Weights of a small masked spectrogram model.
Model: encoder arch vit, encoder activation gelu, encoder moe top_k, encoder num experts 32, encoder layers 10, encoder width 128.
Training: soap at rate 0.0042, 17100 steps, batches of 128.
Data: 26041 training examples, 84.1 epochs.
Rows from block 6 of the encoder, named by matrix and row number. Each number is 128 + 24 x the weight over the matrix's rms, rounded and kept within 0 to 255. All counts start at 0. Numbers have three digits each.
# q: attention query (encoder.blocks.6.attn.q.weight, 128x128), inputs 64-127
q.0:161155142168171139128124152144112124137107116138095138153114094125135155130134127093143083154127119125163106108173146122117155155133122123119116111131112111133063142157128138124145136152117147
q.1:134141123105107135099125118172142095103167137087188097050106161135122065128119157150197137138144130177152089136104145168132117159131085115174141118094093064084123134162132137169104103127099105
q.2:120151133109124132105155167113130102092130115109083139082098095106138137162118144101110113119128150118165111096114113134125112111134125102118141169119133142135125114125122151117127120133164101
q.3:139107133082148145109122118119144123157166216130113113109127112131153133117115130135116151147150097122133071127068147106164123128163153125125102087124060115075101109095142130113112117140113203
q.4:110114139165179118123130153130134105129093119128115127145140082119146114159115147116112129140105164118116104127134130136096146121127128151156121147120146136137122134120120165132134085118138132
q.5:125078133111141152154178098097117133166109111114123112120177152138136093120131117173123151120098105093111114152099110127087152131149136108137127120146105138117145110144110148140108116122149153
q.6:149183096131164119133099111098134168126111096124103120142155155141106135128099096155091187104134102119080143185133105127159124120116132134124133096158121131190128112117158130125152177101178097
q.7:123113127117135141090119164080130151124134127132126126131130131114143166135133126129119133142117127125073137115086155180085155143143090104147126163115111151107151104126138109190102136121139140
q.8:098112115109149127129130125148136150147156117119141132151098089100188097143116120092123158129137148125164128132101179151120083152097155089132122104108118102162133113136154151110100134153138152
q.9:153126105133095131112132164103152091127123129125107151097144134123124121078146076148112100152108140099108124120207096117109126185163149144154146105134164096137109112170125117125126148098133132
q.10:107094122104146083124126124117124132153135136117091136139122106171101108103145164125127121099111119133117141135138116123133138155106070152123120144160130098157159169164114106069135127157155103
q.11:117111111081166127112093144129148149126121146118157122100142083123136166130122174085104076188087103147175112167109147122130119111131140173140132143100111119148136104106107152144134161130136141
q.12:115107104126132159103100143139127153125137137130129135111111126149112136101140160108119072147126152157126120104146133146122119145105164084162110147160149130136137139105187157080177175121156085
q.13:105148106129144140142152160165104090106091137095151136117123132138147085086125137117138095141100138148139122124134171104164103086156115112120128144176122115122137100138086115100138104126140126
q.14:135113111118100119143137108131120136118126135169111090137103126099126140142117166132112120156125162132156157114169117150086131097150117133107150122148107097115143122092134126139086121124102139
q.15:131105098120176112148092125145141149168112130124093120124121154137129132124135117114147148105114118146094161151123112166067147123129112128155122160123154117093142130097126122146141126106130167
q.16:128110112139105112161151162093121106136137096150130131084130144118127153118157137118171114115147104142139142141119135090109130111155116119156153092122105119144133133100098144147138128092135129
q.17:149137147160124101132150095155106117153113125155144158123131135165124124119131148141125117136100108163085129151111139148129113162111150137133142119110136153128108141103131101107146148136134094
q.18:139145123131091170141139113097120164048144099134118122112094142131105102136119146130128146159157124111112122142113136152145135100156138114142125133109104146135111102134151121135167159144087103
q.19:125116122167148078135111120123126124124142140120133118109176142139160092116125146146080111149144098112133118151107141145142138131136132142124097131121126119148085102116150124127137158106149126
q.20:152144137159106146113144122143109144103115106138116140124143145137136197110131116132111114107109154160129163118160159130168122140116097145123131137100124117158142127125117119133077088097126131
q.21:150110121120122133141130121116141123110140136132132095126132121128143080130102138102120168114127114107103112131132144084142091097105134111136140105132112136132090149145121087136105128137112174
q.22:158131106122118125115107140128162127162144131097131135144108151129111131110150144149142126120165113137124116139097105114104177088120136109124126130126105118121118110150124127124168146131125138
q.23:123161134117134148117133136091145131164120133117139127113127116135108136161100120118121125128168136141102141088116106112099146140103124130121147164119159100120151116109158123123115147156132123
q.24:140132132106143115108147141110114148106116154159098134109124145129126126102097128097180134137125124137106118089125133130102134115119115126105161146142124130145169096096124115126107160157138130
q.25:078136124136088140135115139111138118137132135116139093127129142144104129125127136111170128095148100140163152149129138164139092141130111158105120138141116100117181082123134157116112117103126135
q.26:119143161139108115155120144096145139151128129114132118117154139145111147128063083140142165107123109110094095175102112177141114174088134147145122085089125170130149175145126136144132136087153183
q.27:126148115120115145144159140067113120172134113109098129139139122101126106158109120139112181087124119120117136120089103156130124122111055134120175074127157167167130114084194092168133171150118101
q.28:153126134122113128113123124110116085107144137103131119121115135163152133127142141109142133151134116143104117154121124128098111154102139131102139125087108142134135108141123130143127138155144137
q.29:131095102152103177102119122124120142124131141139135114146147114116145120130170136146128159121139134115121121128122140159119115114097112113114167168085182139102136096128169148127133145158105120
q.30:163120141125124191136124138162138135100153141156149108151146130103120109130117136121097139134110143130155129138125149099115158124128130183115131119133111111096113141150118122136107140168124146
q.31:111147142130140113111174160073118143083162125143185125112159076117092125161113138095108132119093117186124095153140129110166122088123143144148164113109098119108112154136186088194143178156107112
q.32:124177184140198122148150122124171088104119124185065130181139139119111215125088106149072129107155119115134163134168134112040156079115188105062151099134162150056098123124131140107102067108188190
q.33:158104096127146129102147141109144144159126145127077134160124136077080154153083125133098170131102196097097139121137128141132112142079147137149164120126140171084163140142129132148101104122153103
q.34:142125106131146075152120116108129169116104120130128144143131136131130171098124095142148189060161107079112119088123156161074091131145137169091139127148083137133151154102140177163111143122102085
q.35:121123133109132095113128141176146120079137152117164106100126156133114137138113094097132140139119154139166150113121122095107131112146157149102113112108136118105145138116116126143116125135121118
q.36:086112170101134141132104127170110109138136172120129169113118106113119116102152140145157083160152107118135168164128108115107143108101156133160101090126150156093091111183099098110095113153099135
q.37:170160127153084085128158157126120121140146187147147103132163150137107072138078085134129128081147092117119156150140113095109129154137115131121164111120099079156129146113117118089122153125143155
q.38:178141088102143152117156131110123143158131126130134148125145133110138128139139151111124161153125070134136127087121143176104144110132160154113125116155123130089101153147114139172103077099095178
q.39:107110143125103094159115078200116178167127131173100137124121120136118128134122111154146146163164137125126112145153151123113157166144137118099133134156163108159106132130133152092150128089114133
q.40:120084099099097175165106120119122129100065077102149146142087102109131109148178110076153135114087131163175152152107126161129116131156106144105149144127137138109119111093119116124120109135114156
q.41:084110135179102111179113128161125112145144140115128166116138142117126134129092113157133110101169136084157105107115115090118178117123202105126097113115123146112083098164144140132139125146130087
q.42:064118099125180143123098167136136156099110101138102126120094078140153178096146117135131144098098146158120143161137130118132103088137107163122118126148096110134141131137139112099142151117115103
q.43:124111131112147142127099120117105099122140097160112139148157130119162156154180187112091142151092134172117115153113113109115105156076104124180126144083171118107142126148132150128152093093156113
q.44:144122111088111109138130138124136157144078144091118155115122115162139086168094081127112157110111165123123120102115153115124121119135116161125111131134119112142138118084137135140137151168163124
q.45:116098120098084125136096165153121149116113119160143122114111072148080079169119162096188110103128193098135106111091184148193128128093072094112127136077151148162185085135134118081134122128105100
q.46:181097095113091092128129148123138117143138129175166121111147111141097096124068148075151098156113147147152123115077150148182128159132109147138141162107138140145118116126138090135080148097119143
q.47:124121155151141126085173119150149104134112160113157084126101112134123139121130093151140139120134164155109137117106119101116111145176142105103144123131124103091145144131129103116186119109128155
q.48:109123125132139156124148116162136103127169141101154126132108134141102160143130124088123126136147119135162141140157134139125116151122082109150148137097136140133171092104142105108133146112093119
q.49:098132127118119101099123166107111149135143111141128157117119125136143117153117118137118141152110140133101089109101154124134123169120139144124139133085110118136113138116162115134105119116134130
q.50:102136083144158111140138143158122111122165095135139105116117124157094141131151154143119107098159123116108120142169093109124112092139118133118147112137129144118147136114148162138137145109127107
q.51:087126121120115158124147120101123119126150065109148136132103132156134113142122097110075119151147141130076135151151118158159111088093131136126134141105120158148106114149107170147138147141123110
q.52:106141099122135144154116120099120121104142106130115122161097107173156186129130169144121137091149138120096118102113125113165149089100106165122115117146095136106145126117154128123164131097130122
q.53:147113128157127109116149130141152110108148144133150124128118154122135168127114122159098125101130147125112114138115128146117130121112096115126125144142130137115120099126116122138135111111108120
q.54:123152115122127090115123119137131101123146141129108128119124091141147104123123136157153119152156149149142125112138105119121113134092148106108124148146141159153100131126117115129122121092133105
q.55:112130135139133114115150141155113153114116107111147156109131114085110130137087137093133134138149161157100117130120127133124153144134089143131143128107161120145125121171135130101134143160096079
q.56:135119135160152146113152132101135151126120137093143126129152091131149120126094157130104131167122140093148091093140094103141135187153106093094126078129161081122147119135129138103138139144144119
q.57:129126148121140133121134119133116113158138104153128102118114186127146144136119114113141140124153134144142142149098113106149154156109133114140138097119134121106108165126128109125112156107118100
q.58:103142130161125060123162106115126122108118189138110147132169143093129100124154122112128111125167118147147102150121117104145141107135108128107148166132163149152113119117141091104133169110147076
q.59:145147172140108143134173121115149143114097154114104119116155165147101113143114115130116127135097141082149133107148094162160141114081121120140158132096105124120134124092142102111134102123117140
q.60:090086152170204133094102114119119110128095140113136101139140144108153151100114074171150151125131114182130128126123112160127148143110129110117136137117081117126143163102148142151121139127161103
q.61:165116146140088109105097117115133142114126128109127111135124162094151125141129108142150163175142107089096147104151140110120107115141135146104133095129141117089143135089121140118111121122126124
q.62:137094101156128155119105120142155100146115121128148105137110100114147153151133144116160105121103146150139131155125143122133097110133097147140134128154131132119165097127186132131125099112084131
q.63:122115147095150119147147174126138151117103129132103151133123072124125153116094125118145125103095083140112089141142142123089116114122148121127158121168132131126174136109131138141143110147132110
q.64:145160120140123159140158130129138118125131164142123099151142113152116083111102105122145143120132113141118140128131128079165099139143093121104111145099107081035170115084094123105129144167098153
q.65:128145102107093153112130155100152126113141127085138115104149133145193162065136177108150099134092128106123064114157139115148115160110163101139124053144148072143119148113146124146161168090082120
q.66:139088089082115142108113149155133167100156159131115104113132126070157114109124192105135077160148123117162121168195129153117132107129093101129157108132197146134177098143134145159149136100093173
q.67:127134123139134147135137186136147098132135123123176114096153084108145173162141138090123127126129159162124097129104113069166084154131162130116145122102141123145147172113134143127138177101130129
q.68:117148142159140107151136107089106140105134163111112145123178076160185121136113078164093155094136133116140128138107167162128117111173146135130155183131110144146136109076104122120138122168171119
q.69:115104197102155148114125100112099128105121162107128110123125126131174144138120121121128136085130142086092134121098169137144149150111133145125092175140107153182165137111081150134119071162144124
q.70:124130147144114136169113121170173169105159104130111117132139128123145181128121128156114133130140094116142083158111133163145112130146141098164149135151114151175162139076154132135120145120170146
q.71:129136153145114074120151144116151102089144133159136119146097137146118119107140143134117124100108144136120184145111122133149153123145125151105136136130122139113084145144131122138118124129150148
q.72:185156144125109145134104100117129113144159115152119094180096174096153102150109167098132079151130119149087149137127122110086078097127186111134090119150125099121090121139169129151134117135114111
q.73:178119115163124112102133129175131101120096111138123127123127121124122130112077137140111075155108120134120114137117141111168115161135111121126161137153192137126123119148121104094113148109131142
q.74:115098105135137133163133137131121120139128136095132138108120124132168144110177165141168082176138105159110145158140128138121182125135135149127108131173178136122104173134149142162099132114076111
q.75:116093126101150137109115139105118133168078136172145116117143137120105077113113168151158096133094165107149155098100138121106141120097108130147124101121166142130099141097122152126095151115109140
q.76:130152120133130126102127138159134144095200060113142126117098137087091151134108150140128183161085130143144148140114112090130095134123137138135125143133174141067122136131118130146159145095102101
q.77:136161135129129116121120154152131172138091131118169153142117113141103124138125095129130104112148147129118122113103092125142122142181084101094124141156139115134083139141115120116136120100153108
q.78:106117137151162134122153123121109138140139112131132150149091053108144131104143119158119170144130096153139132140117099138113108125123143156148113174132136169152101162107114123146121146150139115
q.79:122131142088132086154129104152126093114123162132115129134154077127074170109112105128122132107176154151120142161139121109129107151108126141147142128108182148166113184131122196095131149087106176
q.80:105107141180136086088194065132121176101098147125102145136124143132153049118097148110133089140141103071071136124209128170111181064130118114140099123098096107122162090116165162118161142138103127
q.81:143124106090211190143000127227058141159079116074066087183131110072128147102135153081072021160113163090160134120177150146069181040106085114157214129091118146091156064251165177116178154088104103
q.82:157121135152087157123229112104249161133152127127173134108103123151165113137128142142183165111130165135150160140083113072177089160127148114161107189140151108103117136080145110198098129133105111
q.83:125095135083153126124110124098127139075119145089123137105139190129093123122121148139097153115167139135171124104109138155112132110130146140104170145105145147131128086110098156098156132121116147
q.84:124130093121120103110144134123110122137128095147163127184126112139125140148123137116140118141114134145127128112113124129122124144115117142135138141120137148117116173059117110116112140123116161
q.85:157111132132139128141142138134125118142132151168116094155152138137111124130103130140095138159115130129155124150115139142089116148144144140132129129147139103088096112126127109123152128143118109
q.86:119104112144106124104126127158114109146118143140137133194107155131082087114107111134169138118138151107148142151130151145128132106141139170117127107147123123163143159122115134191147095050149125
q.87:131092121132167140141129117110150144132137129152154115127129110125118109145103110125115090129150154124118107118114107137127139141129120127134154124159129152123115121134120137156106151122105136
q.88:106160105124138130165137153114102115098147133103140125101120126143108100111170131150140095124096131137147133104120142133143129125134127132128120143124124117156154129104117124110152097146142118
q.89:097093090140118108170100170129178129103152145110121080127100080126150114123171086123096125155158160135124113145130121120125147140102110132129143097147102116101139122098141115146109101130197081
q.90:123106081170132105100124128106104140113123093109137115084139132134095122139120119124124135130141116130160130146135100173143158101159125142136106098127098125137110136137115152137146146155097188
q.91:160166141089151147128127171125139128104106140079146132129124134162142094145122108138075130167146097095142092122124121115125124122132136128108144105112118127135097097090156127106116123112164134
q.92:139116139134119089119134148149160180143130167124119133115137114119132082165149091113136144195159101147125103121108178129119127157139102112113111126150073144134131100127136124102098144083136107
q.93:097099173145114116143127096156161136110075103130134139108109127114102088155081128164108173154100135110097114132145127159089113151094101113125117111141098151122163087097149118126116148115131151
q.94:128127099055112105118117154110082149140110178132162148158146131134184157110122115156151067141109135120132109186119192141133161098137157148115148162109123135150113114166149131160096137156122139
q.95:121155096079110190140147115129115111135157113123117110110098137157122115151159141124142124124088103083138138147124118109107110099091159128096111137137101071066072137106140134118127139118148109
q.96:140168098128120121147144138151132151121121093127110122136140141114103133106131141109125134132148094123091117110121099115208070140132145144156091144176141109131159158141137118117158174060124147
q.97:129099094108127117147128102179142157107158117093105100090157132129178158148143120134134079121128077107101126118127131088176128149162143172162146086112156162153182110142134105150141144077138151
q.98:126113138140125086163113125160134152097174134139108162090078181157119159180127123116115168140133132066112117119131091066092072169117177133154142150117118131122174163145101150163110116163149107
q.99:140158103113128156141174116108168125150125097153111117140101108138112124126099140112135153122132158112126161096123115096125084111137088141158101120150103135103125108122112114151088100150146131
q.100:126131136076125192116133135150124084076140139176112103169133131144126154122125139101121157128169142117149119160113113123079126089126117150133156146120139157113129109113101165118128091120089122
q.101:087142121145135153111140157098154148115116169099122106117127125099100062123070158131135115135144107122155126115117123165178144129122066137117119092122120118146053104101170145120139166134114098
q.102:116120144108053163155160150087155128114117115153117137140164116174184124115123127167170167097116126119166115142130131154149151110155063102118094098149106103122112098081132147136138124157120112
q.103:120126102103105110149144168125142102109121141115140124116125135083214140094147132144176161108140128111096127132135111133197136127144098124105109109154125109129132135124148128145127130134112148
q.104:135087129125134112110144122146142145179096132104112109143122167082133084074103162138167131106149111157134116133164095149119145171116107124078137101129111126112135102118130173124157121097141146
q.105:136103137100119111143153142145131160144117162174122129111160159097088154141071080107129123124172142127115103143129146117127101159152103128161179138124112104169139153144126139141123134070112105
q.106:135112125129178141114100101178104112123153126129116103157109130121128132134155171153091179121122141127116171144126139102102105130125112143128145144123150163086143161152127107115123117104162125
q.107:138145142113105083126106134113100141118126109155136148116104114101129100114111117128151125089160087122131162152126154171160162114145102132109112125122109107119148128154121099118131153131150130
q.108:146162147071134126162129155192146074151147137132134172071149156118163127115141155129119143113116134112059115150108142105134080162103151138143181094093121100146088183088155126144129132104147120
q.109:132131126199117068173117111098110164107133095096165134070122079131097101133171067153133206154170111149091137121126103136140161120158139123086094162151106144160093132139139118134170164100168119
q.110:117102132087123145119113134130153132127117118133136147081118154104156098140138109148144126090153172077144109119117102155178173071133106155092140121151108103147094144115103115100089150117107129
q.111:113120123133165084121111121161098131137122127106147140169120089138149111108125101121132117124140146157126147140114146093171163160122126161128138124137194107122141146123120107114145104135128111
q.112:108138162157147149137173126133169103097141172129119091110118116108106177131106095166123123086162096121108108138119129093061143104155093116125107167117169139100175120152151205125082079093124089
q.113:124114053125182172084124145224201152109155090002086105199106200182075137151148138170098096092125167086183194119128017158125159083094126144169137119155112106080133134163212206181211075079093089
q.114:113138162092096080168191128061109141128101118143159175118159085138131112112147073160139173116112115121117132120072174065158100140107138140070094140121161111157106125066114099104123187210165145
q.115:167157136135147105102156086145127144121113094102151145141161143147171140147116109136146125163139177114091102116088129157156087171135173125127162109056108090132122167075152118128171141119149181
q.116:125138121143114146150159148086156118118124114077125140142129167121150118155126153147107092155147113114079132115147133116165138142099119150120075156147137110128164140166121111143135099109095177
q.117:153141136141099107141142160131116125135137164129150122149147168112143104098129127109090106152134158127135123127139131153116155108123088119132131166142105124159137135119141125115162104142111125
q.118:147088127119136103108137134155088135135182113132142105101123129134137127125135124149161129147123081141146126122124116114106155072151156151113130129128139136130140150149099123123143176094137142
q.119:140109148142150143099123138141128105157187143122120160115134150105146120124152114149137090105147164145131102137140136104138160131127124114132137141102105127118115104118129127141138140121141121
q.120:091103143125104121150126139118137116108124112147150117148129094130109153123103143110126138090149147117147134143105120108118107111130124139164084117139139130160149122139140128093130151105142178
q.121:133121146137134172121131141153117173145123112127148135152135154139127141107119108137118148131139096127119126136135117100129153149127137126107158164113098145110141125128132151148122134153122115
q.122:105134127117167095134109106098113108133117132143150156095100119099080141115114121125102097152132138122085145153113114095160117183116113119151093134082140150114122118145116127149094112118123108
q.123:136131125129108145108095121129135126144156120127118100130166096117136108137137104121125135130095088148140119139109079141114142118156159155141079118106137140128120158133120124113118125116124146
q.124:134109112121129135145138153200117116141095134153130105154147136115103162129119119103121138135160167124074140142134129114105124157087125142155172154135112147093125112132159120140133110097124099
q.125:155120130145126073151111146106122127087108127118131147140145122145101123100115139148139154112168146077115150107141123135148134142166115155136129166143098127159156144087129126141116125141112106
q.126:120176101145103152121144124112154142092130139151138128151102130134108107131125117110130144117139108165153167124116120152160113114136106116134106138145154185079085102120169118125161123138110134
q.127:092161118159094104146119118104125122118105158120148102125143138101085121160156127149093145108135107096139158141131120122116128138115133107159108102133148151148099086105082146130175089155119096